A small model that answers yes/no questions on an image's attributes, trained from scratch.
Data: trained on simulated grey scan slices of phantoms with and without marks, 245000 training examples, 13.6 epochs.
Rows from block 3 of the image encoder of a small model that answers yes/no questions on an image's attributes, named by matrix and row number. Rows with one number belong to one neuron. Each number is 500 + 40 x the weight over its row's rms, rounded and kept within 0 to 999. All counts start at 0. Numbers have three digits each.
After each neuron's rows are labels from the 100 images, of 14848, where the neuron reaches its highest value: "responds to" is what is common among them. Only what is clearly more common there than usual is listed. The data: simulated grey scan slices of phantoms with and without marks. In brackets: how many of the 100.
# fc1: MLP up (encoder.blocks.3.mlp.fc1.weight, 384x96), inputs 0-95
# fc2: MLP down (encoder.blocks.3.mlp.fc2.weight, 96x384, transposed), outputs 0-95

fc1.233:559471508485514514510491490544524517509463462460503511490550501565457473455549514466566538581569442551512553476422519528479463381519519527478527577488549519471444531518514533511499427477514546460444438478493473504493518554464551424494478533468438487452510529428572494481551450509476515484
fc2.233:458520468532513568574552496619447431455544428588440499470519506531468490491499468518568513504446480480447549478494479436476489517502493483522562527516497454477490499507426467515472538486474495548436557490509566530464469430493505502501517504496503473489509566461488562482483554505561566422
responds to: limb (89)

fc1.218:505551460495485499470535413486496545491444432470579475433581475513450511513467460502432451518509470581558525475494517521502404554515542521520433559504561591483557475545496444467513523522517439498484518531510580487513555455504457424486471494496524469495555519469468490492486499538529464486
fc2.218:427491476538532527417542505542469434485448505455452476439510559530507460518508531522566445528459531416518552475490554525519487487463465531515492467499445517577450461458483496539539484538447541525487554466576546508534364525510512507446538493525537484515470503486459492568495535519544516547
responds to: side: left half (74)

fc1.278:519446580489460488554488469492453517501555534519479581491504480566553472489556437446497526510459489626511459491485483487500452486560486527494516462437547447543473573481477449489555592582524515411533517478519458518496487525510492454455520442552484494477558495465517463457490480453519516491
fc2.278:470637519447526483466542561468479447497497501518497459532518484500504495538506528475488514523426528456485441506442458483554451496532485472518493575542495519455466540537453477460465517459530494486402509506487486555533574509505475505465536521519493531516483503475489535622470429444592445466
responds to: streaks (76)

fc1.154:509519505569457530548517556464560590508545515559409475532515487506559497574555545455474480488497474464453470504524517460509501503543507473444494502502499400521457509507533484437508492535556452474504528466456504432454580477567503479510401471484519509567516460574523458537500465479493487441
fc2.154:489504496508504498536561579486427502502533454450503570481519490467535549431503544626489541569544426452472471481516519521484503575491459476520528484496538536540439505413491478505514520490457426481495546561498467557514542414486459510450503514514463467444573531490468483468473473541475489539
responds to: belly (89)

fc1.63:450503473475498534492500540481463530518497546462538494511555564534548584482573431602482461476500527500471480491461504503463532557503557477461499503503571489464500458497481446445509408473465446510514542591502494436520586483501527520490513546470461500551440507421469500556528463515422478462
fc2.63:480489563527615504556545517459555473491452474522493461434444457488497478551564540501487482455471543456480553547501524530551499510502392470549570478390517430501496510534522518490502568479471549511481506501515468484461444506517445430510514498509467523432465491452540490516548481497568538505
responds to: limb (63)

fc1.76:495430493570519553546565490502474497449515491457465489532594482490507437458457490516494573453516487467455486512490533517488479586538517517455474543497516457588533467484465474508421426453505525571514488541481515440465440531431534458504564454483495490502504494550515447547513534599466519475
fc2.76:475512501493428472496449495525494477448441445567513499450453552458570520563486531550505411544457525573496489489516557454519537465465528536548532490483538520498503494511522529468541535468478501497491524470494453520565494418503493530424487484487522495439565389588515578495518546448482543488
responds to: belly (87)

fc1.236:501570538446492505490440554486521499461532528559579484456498462503531479471513519491503529447482525571506492511472481408520478525552545564468473485535485571474429474431451479509523424468541454499488430572548482505536496476415519505446525579480559470510478559527488523520506501453520466585
fc2.236:467454578477465446533494464436474533579507524488516543430500556521534552480492498503486491567518468509449389518426511500547526503554480503489533498468443487538562509448516517557516538452519397510450438478558498502540543462467515533493482530466514416545484469447489580534485481520526532488
responds to: dark spot (100)

fc1.238:495519509508420469494505496547485470458442423540495524513528573492468563442513442538514532442415497402481486537512546462441473515511481442571490537411486505524512480492492524456469582568545562547539488427465553453546516525534499566489518508461530533531549539503510498458479468482518480485
fc2.238:472552558502460527515471541495550483517476619505591567420458477496563492472507472540454522497479464520584470492450547465456504467418526523466497502476489538537519510527506541479447490528531406488538540484449508476450458506455564514527515495534480401459516485540547425522506492497473532518
responds to: head (70); several spots (58)

fc1.356:526525459473377483478482493527606586468444517517512484465519454485466485517471540525552510510547528478490507491518539508495524546563489503511532554538435503391476523545489470500485563500540500547473488542498440472468562480447528414471524457464499524409443527511519540549526505558465482474
fc2.356:479474510455453595508491460556503593452499542467512524515550459451472496429482474463540538471573464512485580475518578499524522494467558470536446459454513523527567570447485468519493462514435505523437494504483502535510484481491480430583487492532464582455432500522495490519580518483487465502
responds to: streaks (100); noisy (91)

fc1.212:508515502527472542497511505471529451458489497532524458492529498581545470542559487491519518476504464490517539517499436516509498431514479550565476527407592509452486511540571573486499547464485582451497493474556495466471549447482529439508488493480457569525469423477509488573576465404448466473
fc2.212:500486524466508574549528544513468610520594415484503485560483452473530435456464549518481548600483486501454455498476400514525502495460480490546531509524532431467512520515481494509554492482493462524446491528483496543400483519540541452470477503466508549482502525539473509410523459478531549487
responds to: head (76); low contrast (58)

fc1.305:580447539457456449498508512445535576438529535467481499517518505451514429526472533526493501447478463516506487521450559493512542517510511455466500514472587495494535503426519506506491468465530478562489493503506542491450441480461572469534594511451461462490463571570522472559433513550553533409
fc2.305:475429461559494502450551472458546562423536490461554519486525534467501488506458578452546511496495466560443513489549553469516488483408488515533430494500519499524475569512487531514537432480463583481529455452584493457459526472497542439536496538425557440527494493538541453489462525535494531490
responds to: streaks (95)

fc1.92:452523489478450501551510512503452461449536501543515481471528511423534555525472539519495500513389491496510532492556429532453441510548513490420480514470509497498560520468489597465507604538463561469538464447518560509492480427448526503533493480510469544495465523451613455496531527516481493535
fc2.92:423572540445572510537474529473519537537434545456473552544501527560492548486524387558456511519547528478558449573460499508461539548489477544502417554561528525460437465494453475433522460453534469489473523478502532528476560466495537517463485482547526499514466485498485495482477520472474525426
responds to: head (59); crack in bone (54)

fc1.260:538435565563532465462555500499514473503530598457545548490540500468519458493531518441518525518508559459454446559527505500538435508532557444501467441527485408463485490502463486543465540509489502573531517515451490441486556457438585529505456474517501436423428484514516478509474470545503540505
fc2.260:464492550517453523511511539559472484500549497536530516539513486453500510554520510444505462479550552484490494452495477507473449539411514532531537524462429512529540505602549541414471514430551515606458483479519483503481448544470466475522478424463515433520551503501443466580532463419487516495
responds to: side: left half (90); several spots (64); limb (64)

fc1.183:494538493337494456483467499577544479551477541438439522506465461478529561494510464468469498495498482565449417537520485513542443569563574441462518554467456459513443491519496507480522480499491483502498534517529503547491466499456526554488496478518598461496460532515536482451552482517532504534
fc2.183:548576504489522523516526479472399502524567452534456472476517462447429521506485535490461488553506516480508565460513486503469483502459552541560520564490482482518525506523498444486570442419508504468449529531532509516420517491499520452507521507652497500539503513393439513494487479516512491555
responds to: head (95); noisy (74)

fc1.18:587497563506502523452529462487540539575498448493478591509494488520593580518481542485467492417466518457450524538477502503522494495408516498467450502530490531492552467424498504425506488497513492470491447498447464552500540493471582490487424555468535540487508501508560461512418472557535487525
fc2.18:472492448502515505516497469473514415509561551478507456510437524563490544484479456547544533535463505549464544502509455489498506520565472531447423424556525493605448544487490475507577516526502497460535525473564555457485448505548459424534549506474489546451444504541510477455432532492553503441
responds to: side: left half (73); bright spot (47)

fc1.27:461456568564489549522524445504556528514474487546427549418475503507512496475465429474420509434502507562479485519510552478455490612483534500489491485504470482453503448554537508479471553477480440472501592547521455521520540488473564523493406533529442554494501531519535481440466493544543499492
fc2.27:450483541460530487505519506470587480522445548460449510460503542460473515513472407540458431563452471552496564419426502480520559507539535522503484531522523527540523497500483517470468540558478434499454525517567480434537521505590434476507540535435491496468483513474489531537449587475489507553
responds to: dark spot (100); head (54)

fc1.214:482431421544487575587484457513538464442506568560527468483530534430526545461548484470523491541433482500526589442508488524560474471492563501477513472490539442537503468535471572538468470560484575478430474544518470504479436482506473529499434486500456549511507553474517455466477473500459485472
fc2.214:492514484533518457512448503573508506499426515507489548564541562498489476519479458486465509535500533487437485520519469405496510504488476514561561528513551610555451500524463442480491499479502465512479550511487465514433604449499489494509452433467484397481493447460536580523502479507578554486
responds to: head (78); several spots (44)

fc1.250:566513506457555544533415477534582482489534465484515474530538460501524547464461513539510466434451513429557492480536515546501553439484497433580532441534476493522501542440498469456430487604490513414458492479505492508542518533535530533503526506439530497491558485467574517488490513547477533436
fc2.250:423484460527476399462537479445445512467487534507476475464419534449445495524519517537490465515559548487441436504520507455495587535530533496470525580518454504496519511541500511506492486460554551482513507562505503465489583457551469455489506465549575457505398528473502502547464544448532468460
responds to: side: left half (68); several spots (66)

fc1.31:471531504466467477494503480530495567466510487518481482442505477525518498581508516495455521495514405524500463476496597492469598427480600546490550503515479454438492490508485535469505535526511517445499474454456505501519446488647519498504521445507519575581455499475475456498526555458461498536
fc2.31:451485495516486491457463597473548498520502483477497440453479513474499534508513467570470558501515455503470550515476437485521522588601528511523461485522453509473508441476522437475543525463518566448549476521558484467438439583440479533411461486462501516533497436553491561548507526502495549542
responds to: dark spot (61); chest (59)

fc1.89:478540500590458519536460425595544479524582605553467477489566529481511484471455511487473496509570508550497509424574457551523545490484501463408462536532497444497496464491495531511499505558471492493449489526535514515513455389557525487526480485533471480485460459546486476527487456484501465474
fc2.89:486507472556523525542503502512440456482474485537533476550487447488538541548501481484534530577482571535506502480544446505514464559472545567487544537527507492544536512484471506538484477402391479448447574433544426575487481505433500482500474532510476550491447447417518490547456486491461544507
responds to: side: left half (79); bright spot (51)

fc1.43:519499536456415490559469522441597487528519532500504511429479475516513464457432485489492486523490509506511537547446451489489488556517461439491507503543502550497534522559519460532505483529567454455535468608534487440416469493490542518428533469514519497521461588448533515505515516473492384526
fc2.43:510454554514496458504557500519512527492522524438468502547511572544479506503491463540447530458513398516450391488448481498484491515515526542427517565562525458472486518509494553481549527550568508521473400483493458511464502468422443495486543540530552439527525489497539498569571514432486488474
responds to: dark spot (99)

fc1.195:565547514533511513449506434625492507415521470522506454526497573527531511554545442512509503473535567496511467487540462466453538495501597461429548507490487410480432505505495522482460469514451498497512526500427477536468466424445534517506477551431487561514557489521474474531477480472536511491
fc2.195:458505509515468460525531526547459460545409543473466564420426464472545478531571517455483527558544484517478534489496507503472524583455480439457490448562522546548526518507522485545525565471465416426485487550460504571424493478501462483447530551490454484506496522535491557544481534469549508500
responds to: limb (100)

fc1.150:529471395454463522501468484558501455516552515557494377516493535505569540484522464474509441532537500491560588516526476465452533528506537416427556509479470487465534500473536510469449521506501542487441529463564536478500465449459560481499475565500471517534470447481510534563472463514508551548
fc2.150:521496483501496515426535467479491477541449475423533497543433529515486466548584498496491478504530462568461512446469565447530508512537568547515497479538546514496430454501539562425501517479395484545559520503535486533515580431532529517532482527451533473460524477444470437564501559486491453475
responds to: head (91)

fc1.140:573449455559503509524531516567529440516563489505562551432489499517576477474502520510530585442433530515451548484560490495518473456541552469512534463510508472520538523474564483571468485500547480448434495496513442442468541461469540514493443502458477523491484416447525451438506428506533530476
fc2.140:484510563538539476462469480534547444555509488522495530531582494502486427493554568510503424440486464463476443439460473498467432485479460469532537507519462523520497446531438456452510526458516499556463479524560507512459484447535534463480484509510507446538542564514535537521560506509568632456
responds to: head (68)

fc1.348:550598531472463561565495477536523432564527484555469527473474491472479467529515514462457506532492429520524499516494577562478517486521458508466536428476576432519469492571489459465484515531452501433556482472438576465580447502468525505529480528552496533486456437448475512508500488433545494524
fc2.348:526508472486429539485524500405480544483453512560548516486458448472465550557438502495453528567475491481454498539522534458507457492460401544538439525446438454500482465549553519533492490523567516502395508524489520502505536516506571578515486497433509538484535564498486459531584541501502480509
responds to: streaks (100)

fc1.293:530505452444490457553498554526535576494540526547527499478530514519518497476480490405507427457476505487471525536478514522469494431572500559472552473496454475541414487511498397524519434503468539489517449456440541470580549506415555509492525545547493530539494459469461576518507520439505492529
fc2.293:554490545485410512540535547540617562487456522593539539452499449510453481463541487467465485507495472523509497545515534503491501461533483541521483503452475512492551567509461479563481533504522522534418503483531483446482534460454471491447425474402516530471482472569431436522516451509534491535
responds to: streaks (73)

fc1.286:550439537511429519500470511477500417470445499461471482425518520543606445424510461485505465467534500504461534526459495488494539509523483492535490581539475473543512520513507586484446548563531540480466506517504496502421523518465453489492535483511545478574471497540598560554500432486440462475
fc2.286:511505530522433496451490497515493543392540478458512548538575522489477484520520564464455493442415537554471446521469518564504495406529510472469567512536524484471476612524449481478569502457509471490489451495472463479528532498529531390541453544489562530498475512496504560478477466526502528522
responds to: limb (72); bright spot (62)